From a checkpoint of a small self-supervised audio encoder (BEST-RQ).
Model: mfcc input, arch quartznet, norm batchnorm, activation relu, depths [4, 9, 4], widths [96, 144, 208].
Rows from block 3 of a small self-supervised audio encoder (BEST-RQ), named by matrix and row number. Rows with one number belong to one channel. Each number is 128 + 24 x the weight over its row's rms, rounded and kept within 0 to 255. All counts start at 0.
After each channel's rows are labels from the 100 clips, of 14976, where the channel reaches its highest value: "strongest on" is what is common among them. Only what is clearly more common there than usual is listed. The data: Morse code for random letters and digits, with fading, noise and interfering tones.
# convs1: first pointwise conv (model.blocks.3.convs.1.weight, 96x96x1), inputs 0-95
# convs3: second pointwise conv (model.blocks.3.convs.3.weight, 96x96x1, transposed), outputs 0-95

convs1.71 [109 169 127 128 132 128 116 128  76  90 154 129 150 128  71 128 159 128 132 161 158 112 128 128 128 113 121 128  91 105 128 128 139 128 164 128 128 118  94 189 146 109  97 146 128  95 108 128 161 128 141 128 121  88 128 113 128 111 177 128 128  63 149 128 128 159  83  87 155 128 169 128 161 128 128 134 128 128 128  65 137 128 158 120 128 128 119 168 128 124 128 128 128  85 128 173]
convs3.71 [131 209 145 129 151 128 128 128 128 138 112 128 165 129 110 128 112 128 116 133 109 128 116 106 144 170 102 135  88  74 128 153 128 128  72  96 149 128  88 128 128 103 164 128 128 128 103 128 139 151 161 112 155 128 128 128 128 128  85 128 128  79 128 128 128 171 128 115 111 129 156 131 128 100 128 128 128  87 105 128 128 100 190 165 161 136  86 128 105 135 116 128  82 106 173 108]
strongest on: mains hum

convs1.23 [128 128 138 128 128 128 128 128 124 114 121 128 117 128 157 128 128 128 128 128 128 128 128 128 128 128 166 128 120 128 128 101 128 128 128 128 128 128 152 128 119 135 173 142 221 128 145 128 128 128 144  96 128 138 145 128 128 128 128 128 128 128 128 143  24 135  99 171 126 162 118 139 128 119 164  94 141 136 128 150 106 249  82 112 128 121 128 128  85 128 128 128 112 128 128 128]
convs3.23 [128 162 158 113 156 186 128 128 128 128 174  92 135 128 169 128 134 128 152 128 128 198 128 138 128 159 128 128 161 128 170 128 151 128 171 128 128 128 146 128 156 128 128 128 128 109  76 128 104 128 172 180 118 107 128 128 128 128  88 155 128 160 128 124 175 128 128 118  85 167 160 128 173 128 128 128 143 142 110 128  81 128 128 112 128 124 176 136 128 140 186  99 128 128 128 128]
strongest on: tone: low; the character "e"; clipping

convs1.81 [156 146 128 128 142 128 107 128 128  76 114 128 140 163 128 130 128 163 128 158 128 118 156 128 128 168 112 125  30  95 139 179 128 112 153 140 128 128 117  85 128 128 128 160  86 128  91 141 185 128  90 165 133  69 128 151 128 168 128 128 128 128 128 137 128 128 128 127 128 128 169 128 175 128 143 128  96 128 128  95 100 128  95 128 128 156 128 105 128 128 128 149 165 128 128 151]
convs3.81 [128 128 128 170 128 154 128 119 128  94 128  76 128 104 186 128 128 128 128 128 128 128 154 171 128 111 150 153 206 158 128 128 174 121 128 141 128 128 186 128 128 140 117 128 132 159 128 130 128 115 122 128  87  89 111 128 154 133 128 158 136 128  64 128 128 128 128 115 128 180 128 128 128 128 128 128 174 128 128 187 128 112 123  91 114 128 175 153 140 156 128 127 122 128  74 157]
strongest on: mains hum; interfering tone

convs1.76 [128 128 128 128 128 128  79 110 128 140 128 128 128  84 150 111 140 128 162 128 128 100 183 128 128 128 128 158 102 128 128 128 146 128 120  94 101 147 128 128 142 128 148 128 110 128  36 122 128 163 145 128 182 128 128 150 111 113 128 165 128 124 128 128 128 134 105 128 128 128 133 128 159 144 128 110 128 111 181 106 159 168  96 128 102 191 128 128 128  50 128 128 192 128 116 128]
convs3.76 [128 166 128 128 128 128 128 177 128 128 128 160 126 170 145 128  97 128 112 128 116 102 128 128 162 128 128 115 128 128 114 128 128 128 154 128 128 128 111 114 128 121 128 161 166 172 147 151 172 128 128 115  80 128 179 128 119 128 128  94 148  89 128 128 159 128  62 128 128 128 145 151 151 128 128 125 128  94 113 115 102 128 128 115 128 128 128 128 170 175 108 165 193 223 128 128]
strongest on: tone: low

convs1.29 [164 128 128 103 166 128 128 128 128 128  86 143 128 128  76 135  92 147 128 128 128 128 128 128 128 128 128 114 177 147  92 128 128 113 156 128 128 128 128 128 128 128 128 142 128 126 128 128 187 128 163 128 128 172 128 128 128 128 128  89 177 128 128 128 128 128 128 128 179 170 128 115  97 128 128  31  91 128 128 128 128 128 173 107 120 128 128 145 128 163 128 128  78  59 174 128]
convs3.29 [155 128 128 128 128 147 138 100  85 128  73 172  91 122  60 128 128 120 102 157 151 128 128 128  79 150 128 128 105 128 128 152 116 135  94 128 117 109 128  89  72 208  95 128 128 166 128 103  70 135 119 128 128 135 138 154 182 159  98 128 128 182 128 122 152  86 128 128 128 128  94 128 128 147 128 128 128 128 148 140 128 128 128 143 128 107 105 128 128 143 128 150 128 128 128 138]
strongest on: interfering tone; mains hum

convs1.86 [220 143 128 128 128 128  72 179 105 128 128 109 128 128 144 187 122 128 128 128 136 156 128 106 128 128 128 128  79 128 204 122 128  86 128 101 189 128 128  93 112 163 128 128 100 155 119 128 118 128 155 128 128 128 128 115 128 128 128 128 111 128 128 117 128 135 128 128 128 128 132 140 144 192 189 128 128 147 128  95 128 128 128  93 128 186 128 128 128 128 128 152 128 128 128 128]
convs3.86 [128 128 110 128  80  97 128 173 146 139 128 128 128 128 128 128 128 126 156 128 128 128 128 128 128 128 139 110 128 122 128 128 128 139 128  85 137 128 128 128 128 105 128 193 132 203 128 128 106 116  91 128  78 128 128  82 128 132 156 128 161 128 128 128 128 128 165 155 157  93 128 128 158 128  19 128 128 146 154 128 148 128 128 128 128 128 146  80 128 128 106 112 185 128  82 128]
strongest on: tone: middle; clipping

convs1.30 [181 205 135 128 128 165 128 128 128  79 159 106 104 128 128 128 120 116 128 128 166 162 128 128 144 128 128 193 128 128 128 128 128 144 100 128 128 168 178 128 154 186 128 128 106 162 152 128 113 129 128 128 182 139 115 168 128 128 128 151 128 128 102 140 128 159 128 128  99 154  90 128 128 128  98 101 128 104 119 128 128 128 110 114 133 128  97 128 128 128 128  49  97 128 100 128]
convs3.30 [ 80 142 162 128 184 141 128 128 128 190 140 128 128  53 146 115 128 154 128 151  91 148 128 128 128 128 144 128  96 120 128  54 128 103 128 128 128 128 128 107 128 165 128 151 128 103 128 128 128 128 128 128  96 128 128 120 147  45 128 148  89 113 128 128 181 128 116 128 131 128 128 131 163 156 128 128 128 128  61  99 139 142 166 128 128 128 159 128 127 128 128 128 126  91 128 128]
strongest on: clipping

convs1.12 [128 128 128  96 128 128 128 128 167 109 128  76 128  96 119 130  97 112 128 117 128  98  97 137 129  94 156 182 128 106 128 128 101  92 128 128 141 128 128 128 130 128 141 128 128 103 128 155 128 128 115 101  78 174 122 108 101 128 128 141 111 160 132 128 112 128 138 158 130 128 160 128 177 149 128 128  56 128 101 155 117  89 128 161 167 190 104 109 128 176  81 113  90 148 103 128]
convs3.12 [138  89 128  92 128 128 147 111 128 128  51 128 128 128 128  94 106 117 128 128 128 128 137 182 169 175  91 128 128 128 144 128 167 128 128 128 100  84 128 154 128 103 104 128 128 128 101  66 102 160 128 128 128 128 128 128 128 128  79 128 128 150 128  83 128  75 128 128 112  82 128 128 118 128  99 128  99 128 128 186 122 128 128 130  94 128 128  86 128 136  82 128 128 128 128  77]
strongest on: interfering tone; clipping

convs1.74 [ 90 107 128 128 128 198 128 128 150  86 128 128  72 128 128 128 184  92 192 128 128 124 119 111  99 147 128 142 128 128  73  92 128 147 111 128  96 128 119 106 105 170 128 128 128 156 128 155 128 133 128 113 128 128 106 132 163 132 128 128 128 128 128 110  90 128 103 128 128 153 124  87 128  86 128 173 118 104 128 128 128 128 155 128 128 128 112 128  55  77 128 118 166 128 111 147]
convs3.74 [118 128 109 128  93 128 175 171 128 183 128 116  85  73 128 128 128 128 115 128 133 128 114 142 131 163 171  87 128 128 128 125 128 128 128 138 156 146 128 122 128 128 128 152 128 128 128 154 128 128  64 128  81 128 128 128  99 128 161 128 128 128 128  94 128 128 132 128 128 128 128 128 128 128  53 174 127  77 128 122 180 128 201 128 149 128 106  92 166 128 128 157 128 128 163 128]
strongest on: speed: slow; clipping

convs1.11 [ 10 101 152 128 143 128 128 128 128 128 128 143 128 133 128 110 124 128 128 128 128  85 128 128 128 165 206 157 128 128  99 128 163 192 147 104 158 128 106 128 128 118 140 177 135 128 128 152 150 113 128  91 113 128 123 128 187 128 153 128 128 128 128 128  79 168 128 128 186 142 128 128 128 128 128 128 131 128 130 128 148 128 145 132 144 165 128 128 133 128 162 128 123 128 125 128]
convs3.11 [128 128 149 128 156 165 128 128 128  98 150  84 161 177 137  51 128 128 134  71 131 128 128 128 112 128  82 161 143 128 140 128 135  86 130 120  90 128 169 128  87 128 128  97 166  93 128  92 134 128 174 157 128 128 101 128 128 128 103 168 128 128 156  92 128 128 128 100 128 141 170 128 154  97 128 128 135 147 128 128 128 137 128 128 108 183 128 128 104 156 178 128 128  96 122 128]
strongest on: mains hum; clipping

convs1.45 [ 71 125 128 114 128 174 128 128 128 128 128  98  37  92 118 128 152  78 182 128 139 116 142 156 128 128 196 128 123 128  56 101 128 128 117 128 128 173 128 128 128 128 128 128 128 128 128 138 128 128  79 128 128 128 128 129 128  54 144 128 128 148 128 128 131 128 130 128  99 148 111 128 128 128 128 164 128 166 128 128 128 128 128 176 162 128 160 128  88 128 128 128 128 132 128 128]
convs3.45 [141 137  95 128 128 149 136 128 137 153  83 128  52  58 128 128  91  94 110 160 128 123 128 130 113 147 186 107 128 128  96 128 128 128 128 151 128 128 147 126 161 162 128 128 128 163 138 128 128 159  77 128 128 101 128 128 166 109 158 108 128 128 128  91 142 128 128 122 128 128  84 128  92 158  95 176 117  99 163 123 147 128 153 128 120  99 128 128 177 128  71 128 128 124 128 128]
strongest on: speed: slow; clipping

convs1.88 [128 128 128  96 128  60 128 128 128 128 149 188 133 128 128  97  95  88 175 128 128 128 128 128 131 173 128 205 128 118 149 128 100 100 124 128  93 128  90 109 144 128 128 128 128 156 128 128 151 128 120 128 128 120 121 167 128 120 128 155 183 128 128 168 116 128 161 128 128 183 153  84 128  89 148 128 128 117 174 103 152 158 128 112 120 104  77 128 128 128 128 165 128 137 128 128]
convs3.88 [128 165 159 128 151 126 128 189 128 128 160 128 128 142 153 128 128 128 140 128 128 128  84 128 128 105 128 128 128 192 143 128 160 124 172 128 128 128 104 160 155 128 128 142 162 123 105  72 152 128 147 153 128 128 128 128 177 128 128 128 128 136 128 188 128 128  87 128 128 128 128 128 128 128 128 128 144 175 128 139  97 128 157 128 174 185 169 175 203 104 128 128 128 128 150 128]
strongest on: tone: middle; clipping

convs1.43 [158 138 132 116 132 112 128 128 158 157  93 128  84 128 107 156 128 128 128 128 128 128 128 105 128 155 164 128 128 128 128 128 119 141 128 122  80 128 128 110 128 128 128 128 128 144 224 162 128 128  95 128 139 128  65 128 128 128 128 128 154 128  97  77 128 169 153 115 128 128 168 128 128  90 178  90 128 128 128 128 127 129 128 157 128 146 128 128 128 128 128  34 169 161 128 128]
convs3.43 [128 128 102 128 128 138 128 128 128 163  99 169  73  47 128 128 100 128 128 169 128 119 128 128 128 144 132 156 128 111  99 148 128 128 105 220 128 128 128 128 140  98 128 128 128 155 128 128 128 173 128 100 128 128 155 124 178 183 128 128 128 149 128 103 125 128 140 128 128 128 126 128  63 128 128 156 128 128 128 158 128 128 128  66 128 128 128 147 128 128 108 128 102  83 128  87]
strongest on: mains hum; clipping

convs1.39 [154 100 128 188 151 128 147 128 128 116  92 128 128 128 128 128 133 128 128 108 128  99 205 128 128 105 128 128 128 164 158 132 167 107 128 128 128 128 129 103 117  85 128 128 128 170 132 128 128 128 128 128 128 128 105 127 128 128  66 128 128 206 125 128 183 128 128 128 128 128 128 128 128 122 128 174 159  78 128 128  78 128 150 148  72 128 157 128 128 128 128 128 185 128 105  89]
convs3.39 [128 128  85 189 157  68  81 128 128  99 128 128 117 128 108  75 128 160 173 128  94 128 176 128 170 159 128 128 128  83 114  89  99 128 128 128 131 104 128 128 128 128 128  79 161 128 166 163  98 128 128 148 128 128 128  99  61 110 160 128 128 128  92 151 103 128 128 151 159 162 172 139 128  97 128 128 128 128 128 128 128 128 128 128 128 128 128 128 128 128 160 128 128 161 128 128]
strongest on: interfering tone; mains hum

convs1.51 [128 153 128 128 128 128 128 128 182  78  89 128 128  75  92 128 128 149 128 128 168 128 145 124 205 128 128  90 186 122 128 128 128 142 128  95 128 128 128 164 128 128 128 161 149  99 128 128 173 128 135 128 128  44 128 148 113 156 124 139 128 112 139 136 134 101 168 128 128 152 113 128 128  69 111  84 128 128 100 128 128 128 128 117 128 128 128 128 128 135 128 128 148 128 128  61]
convs3.51 [112 128  71 161 128 165 128 116 161 128 141 128 137 128 128 116 150 128 128 138 156 128 128 159 199  97  94  87 127  64 128 140 128 128 128 128 128 128 122  92 128 128 128  83 128 101 128 128 102  86 128 128 128 128 174 128 119 128 110 128 186 128 164 159 128 172 128  99 128  91 132 177 150 101 169 128 131  94 110 152 176 128 128 113 133 128  89 128 128 152 128 131 144 128 128 164]
strongest on: mains hum

convs1.49 [128 128 128 146 128 124 128 128  70 128 161 128 114 128 120 128 128 128 135 128 150 133 111 128 154 128 128 144 128 141 128 103 103 128 177 128 101 128 128 166 142 130 117 128 128 175 123 113 150  81  89 166 116 128 128 147 166 128 135 128 128 128 128 178 128 130  97 136 128 124 168 184 189 185  99 149  78  91 128 108 137 150 111 151 128 178 128 128 183 128  97  74 117 128 132 147]
convs3.49 [145 128 128 107 150 128 128 172 128 102 128 128 128 170 128 128 128 156 145 139 128 128  98 104 128 128  97 128 128 101 128 170 130 172 128  98 128 128  81 128  94 128 128 117 147  94 128 128 170 107 186 116 186 128 128 128 142 128 164 128 128 128 128 128 128 160 128 128 141  79 128 165 172  83 128  98  86 109 128 138 128 176 159 143 128 182 112 128  80  93  93 128 128  88 128 117]
strongest on: clipping

convs1.85 [120 119 136 128 128 128 104 128 128 128 123 128 128 128 118 128  98 128 136 128 116  35 165 128 110  92 139 143 128 128 128 128 155 128 128  88 152 145  67 128 128 128 128 106 135 128 158 128 128 128 139  88 145 134 135 128 119 128 128 154 101 152 128 128 128 128 192 178 128 128 140 128 151 161 124  55 169 128 115  98 128  92 139 128 128 128 128 128 128 112 128  28 128 128 105 128]
convs3.85 [128 122 100 187 128 128 201 114 128 128 108 128 128  95  99  96 128 128 128 128 128 178 128 186 128  80 128 128 146 164 177 128 128  72 110 128 121 101 128 185 120 128 105 128 107 128 137  93 128 128 128 189 128 146  98 128 128 128 111 139 155 149 124 128 128 128 128 138 128 139 110 137 128 128 128 128 177 163 128 183 101 128 115 111 128 128 128  80 128 128 137 128 154  86 113 143]
strongest on: clipping

convs1.9 [128 128  87 126 105 128 128 128 128 128 128  92  79 128  86 128  68  69 128 106 128 123 162 125 128 128 128 167 159 128  96 128 128 116 128  95  96 141 128 102 150  41 128 163 128 139 110 107 128 128 128 128 169 187 128 148 138 128 128 146 113 128 128 128 128 131 128 155 128 128 128 128 128 116 164 165 128 105 125 128 168 149 128 128 188 135 109 122 144 110 112 168 128 128  72 130]
convs3.9 [128 157 160 113 128 166 171 128 132 117 177 128 128  96 164 165 128  86 128 129 128 128 128 165 128 128 128 154 155 128 167 128  91 128 151  84 128 154 128 128 154 158 171 128 148 108 128 128 200  90 146  94 106  85 128 128 128 128 128 128 128  81 128 128 128 142 128  86 132 128 128  95 159 128 128 128 128 136 109  78 149 145 162 171 160 128 128 128 128  82 128 128  80 134 128 128]
strongest on: speed: slow; tone: middle; clipping

convs1.90 [161 128 128  73 128 118 128 102 174 128 128 170 189 128 128 128 121 128 128 128 128 128  98 128 140 128 146  72 133 128 128 128 128  82 128  81 146 128 128 123 128 128 128 128 165 151 128  93 162 161 101 128 128  94 186 128 128 148 136 133 169 106 112 161  93 186 156 145 128 125 141 128 135 101 163 128 105 128 128 151 128 151 128 128  93  99 111 128 106  65 128 149 128 115 170 107]
convs3.90 [128 104 128 128  88 128 110 128  84 128  72 145 128 128  86 128  80 128 128 128 128 128 183 128 129 154 128 128 128 128  83  94 128 128 104 120  91 128 100 128 128 151 128 128 159 128 128 128 104 128  80 128  65 128 197 128 128 128 158 105 128 128 128 128  88  98 152  85 128  80 128 148 128 128 128 128  95  97 128 115 179  73 128 128  99  90 128 128 128 128 128 143 128  91 128 115]
strongest on: mains hum; clipping

convs1.10 [138 128  92 128 176 128  93 128 128 128  87 128  55 128 128 128 128 124 155 133 138  93 123 128  88 128 128  79 128 128 128 101 140 130 127 124 128 180 128 142  95 141 128 148 128 142 128 128 128 158 128 128 128 128 128 128 168  83  67 116 148 128 128  87 204 112 128 128 116  95  90 129 128 128 118 168 144  54 128 174 128 128 128 113 128 128 128 128 103 128 128 137 170 128 128 128]
convs3.10 [112 128 157 135 128 117 128 156 128 128 169 128 128 157 174 108 153 157 134 128  83 128 139 128 128 151 153 135 128 130 204 116 128 128 172 128 139 128  70 101 128 128 128 128 169 128 128 128 190 135 128 160 128 151 128 109 105 128 183 128 128 128 108 196  88 147 128 128 128 152 166 131 144  75 123 128 145 151 109 117 128 128 143 128 106 128 153 128 128 129 148 145 128 181 152 165]
strongest on: interfering tone; tone: middle; speed: slow; mains hum

convs1.1 [128 164 128 128 128 193 128 128  97 128 153 167 153 128 128 128 124 128 145 128 148 128 199  84 171 128 130 128 128 128 128 128 128 141 128 128 108 156 137 120 162 128 128 116 128 168 128 128  97  74 128 128 116 128 134 128 203 145 128 139 128 128 128 128 128 128 128  96 116 168 128 109 175 128  59 142  90 128 143 128 145 161 152  81 100 128  81 128 128 133 157 149 128 128 128 166]
convs3.1 [128 106  97 150 108 113 128 128 128 169 128 183 128 128  97 158 128 154 128 132 128 128 168 170 164 128 156 128  81  87 114 128 128 171 128 128 154 128 128 128 114 128  99  94 163 150 128 128  93 128  92 128 167  86 168 117 160 152 124 128 157 156 155 149 128 113 128 103 155 100 107 128 162  97 128 117 128 158 128 128 198 128 135  96 128 128 128  97 128 128 128 184 153 128 128  96]
strongest on: tone: middle; clipping

convs1.48 [129 128 128 128 233 149 128 129 168 128 128 128 107  86 128 128 128 120 128 128 128 146 128 128 128  68 156 207 128  94 128 102 128 117 128 128 128 142 167 128 128 167 128 128 128 128 128  92 128 128 128 128 128 128 128 128 128 128 128 128 128 149 151 128 118 147 128 232 128 128 128  75  85 128 117 130 128 128 141 103 128  98 165 128 148 153 105 125 128 128 128 128 128 156 128 140]
convs3.48 [ 76 126 106 112 128 100 128 171 128 128 144  71 155 128 128 128 131 167 164 116  87 128 128 110 153 128 141 128  97 139 128 128 128 128 118 128 128 128 123 115 157 107 184  72 136 120 128 128 153 128 137 128 128 128  73  87  89 119 165 128 128 128  59 163 105 145 111 128 105 128 144 128 128 128  80 128 139 128 121 128 128 128 128 128  37 127 128 128 168 159 128 128 128 150 128 128]
strongest on: interfering tone; reverberation; mains hum

convs1.77 [128 224 128 128 128 153 128 128 128 124 128 168  96  91 138 172 128 156 128 128 183 158 106 165 128 128 133 158 128 135 106 136 128 128 128 128 149 128 189 153 177 159 128 128 114 127 128 109 128 128 128 151 138 110 145  87 139 128  80 128 128 116 127 128 156 128 109 122 166 128 156 172 128 130 105 124 128 107  71 128 133 110 128 139 159 128 126 128 128 154 144  68 115 128  98 157]
convs3.77 [ 88 128 128 128 185 128 128 128 128 151 128 128 128  92 128  54 115 128  75 128 153 150 157 148 128 178 128 163 128 128 128  71 128 115 128 128 128 147 128  71 128 128 128 128 128 128 128 149 106 128 128 134 128 128 128  93 128 128 128 126 128  53 128 140 148 128 128 128  92 174 128 135 138 146 128 171 128  98  62 128 134 128 174 128 128  94 128 137 128 128 143 128  87  85 128 150]
strongest on: mains hum; clipping

convs1.0 [128 128 116 118 140 128 148 128 128  98 166 128 181 128 162 128 128  89 128  58 128 121 137 128 149 128 158 128 116 138 130 114 128 128  72 128 128 106 142 128 128 128 128 128 128 128 139 128 154 102 149 128 171 128 128 198 125 128  38 165 179 128 129 158 133 164 128 135 110 128 144 128 175 128 128 115 152 185 118 128 128 128 131 132 157 128 186 138 128 128 128 157 111 128 128 103]
convs3.0 [128 151  94 128 128 128  81 102 128 103 128 128 102 128 180 128 165 128 128 145 128 128 128 117 147 128 128 128 176 128 128  91 128 179 128 157 128 128 128 128 128 128 180 152 128 156 151 128 122 100 128  79  66 128 128 168 102  32 161 119 128 110 114 128  84 145 148 123 151 128 128 128 128 128 128 119  82 109 128 128 128 128 126 160 128 108 128 128  83  77 115 128 128 106 128 128]
strongest on: mains hum

convs1.42 [128 128 128 128 128 128 128 160 128 115 145 128  89 128 167  80 117 154 141 159  37 111 128 128 174  85 222 128 128 126 135 116 172 128  93 142 131 175 128 179 128 128 128 158 176 128 151 128 164 128 128 128 128 128 128 149 149 136 128 128 128 128 128 128 128 122 114 134 132 125 118 128 175 140  96 128 128 128 128 149 128 128 148 158 128 128 159  96 159  99 165 128 128 128 128 128]
convs3.42 [128 128 128 128 128  60 128 112 128 163  96 128 128  88 128 166 128 128 128 146 128 128 128 141 202 154 142  89 128 128  96 128 128 167 128  87 134 128 128 128 150 128 128 128 161 168 105 128 128 155 128  95 128 128 150 128 140 182 128 128 149 100 128  89 128 128 151  36 136 128 154 128  88 136 109 132 103 128 128 128 153 128 151 166 116 128 120 127 128 128 108 128 128 189 153 102]
strongest on: tone: high; speed: slow; mains hum; clipping

convs1.33 [128 128 141 128 128 100 128 128 154 128 148 142 128 114 128 162 128  95  71 120  78 158 135 217 128 128 216 128 128 128 120 101 128  99 128  67 128 128 156 128 128 128 127 128  68 128 143 128 124 128 128 128 164 128 123 128 126 160 162 128 135 144 128 128 151 145 128 128 128 125 128 125 128 132 128 126 128  54 171 128 104 128 164 103 134 128 103 130 128 106 128 128 134 137  78 128]
convs3.33 [106 113  79 128 123 128 132 128 128 128 121 128 128 128  94 143 128 141  88 169  97  75 128 146 128 167 128 146 130 128 112 115 171 128 128 202 128 128 159 128 128 128 128 127 147 128 183 128 165 128 128 128 128 128 128 128 128  81 128  99 182 128  94  97 128 128 154 128 128 128 128 145 128 171 128 180 100  59  93 128 151 128 128 128 128 128  94 128 147 152 108 182 128 128 167 128]
strongest on: speed: slow; tone: middle; clipping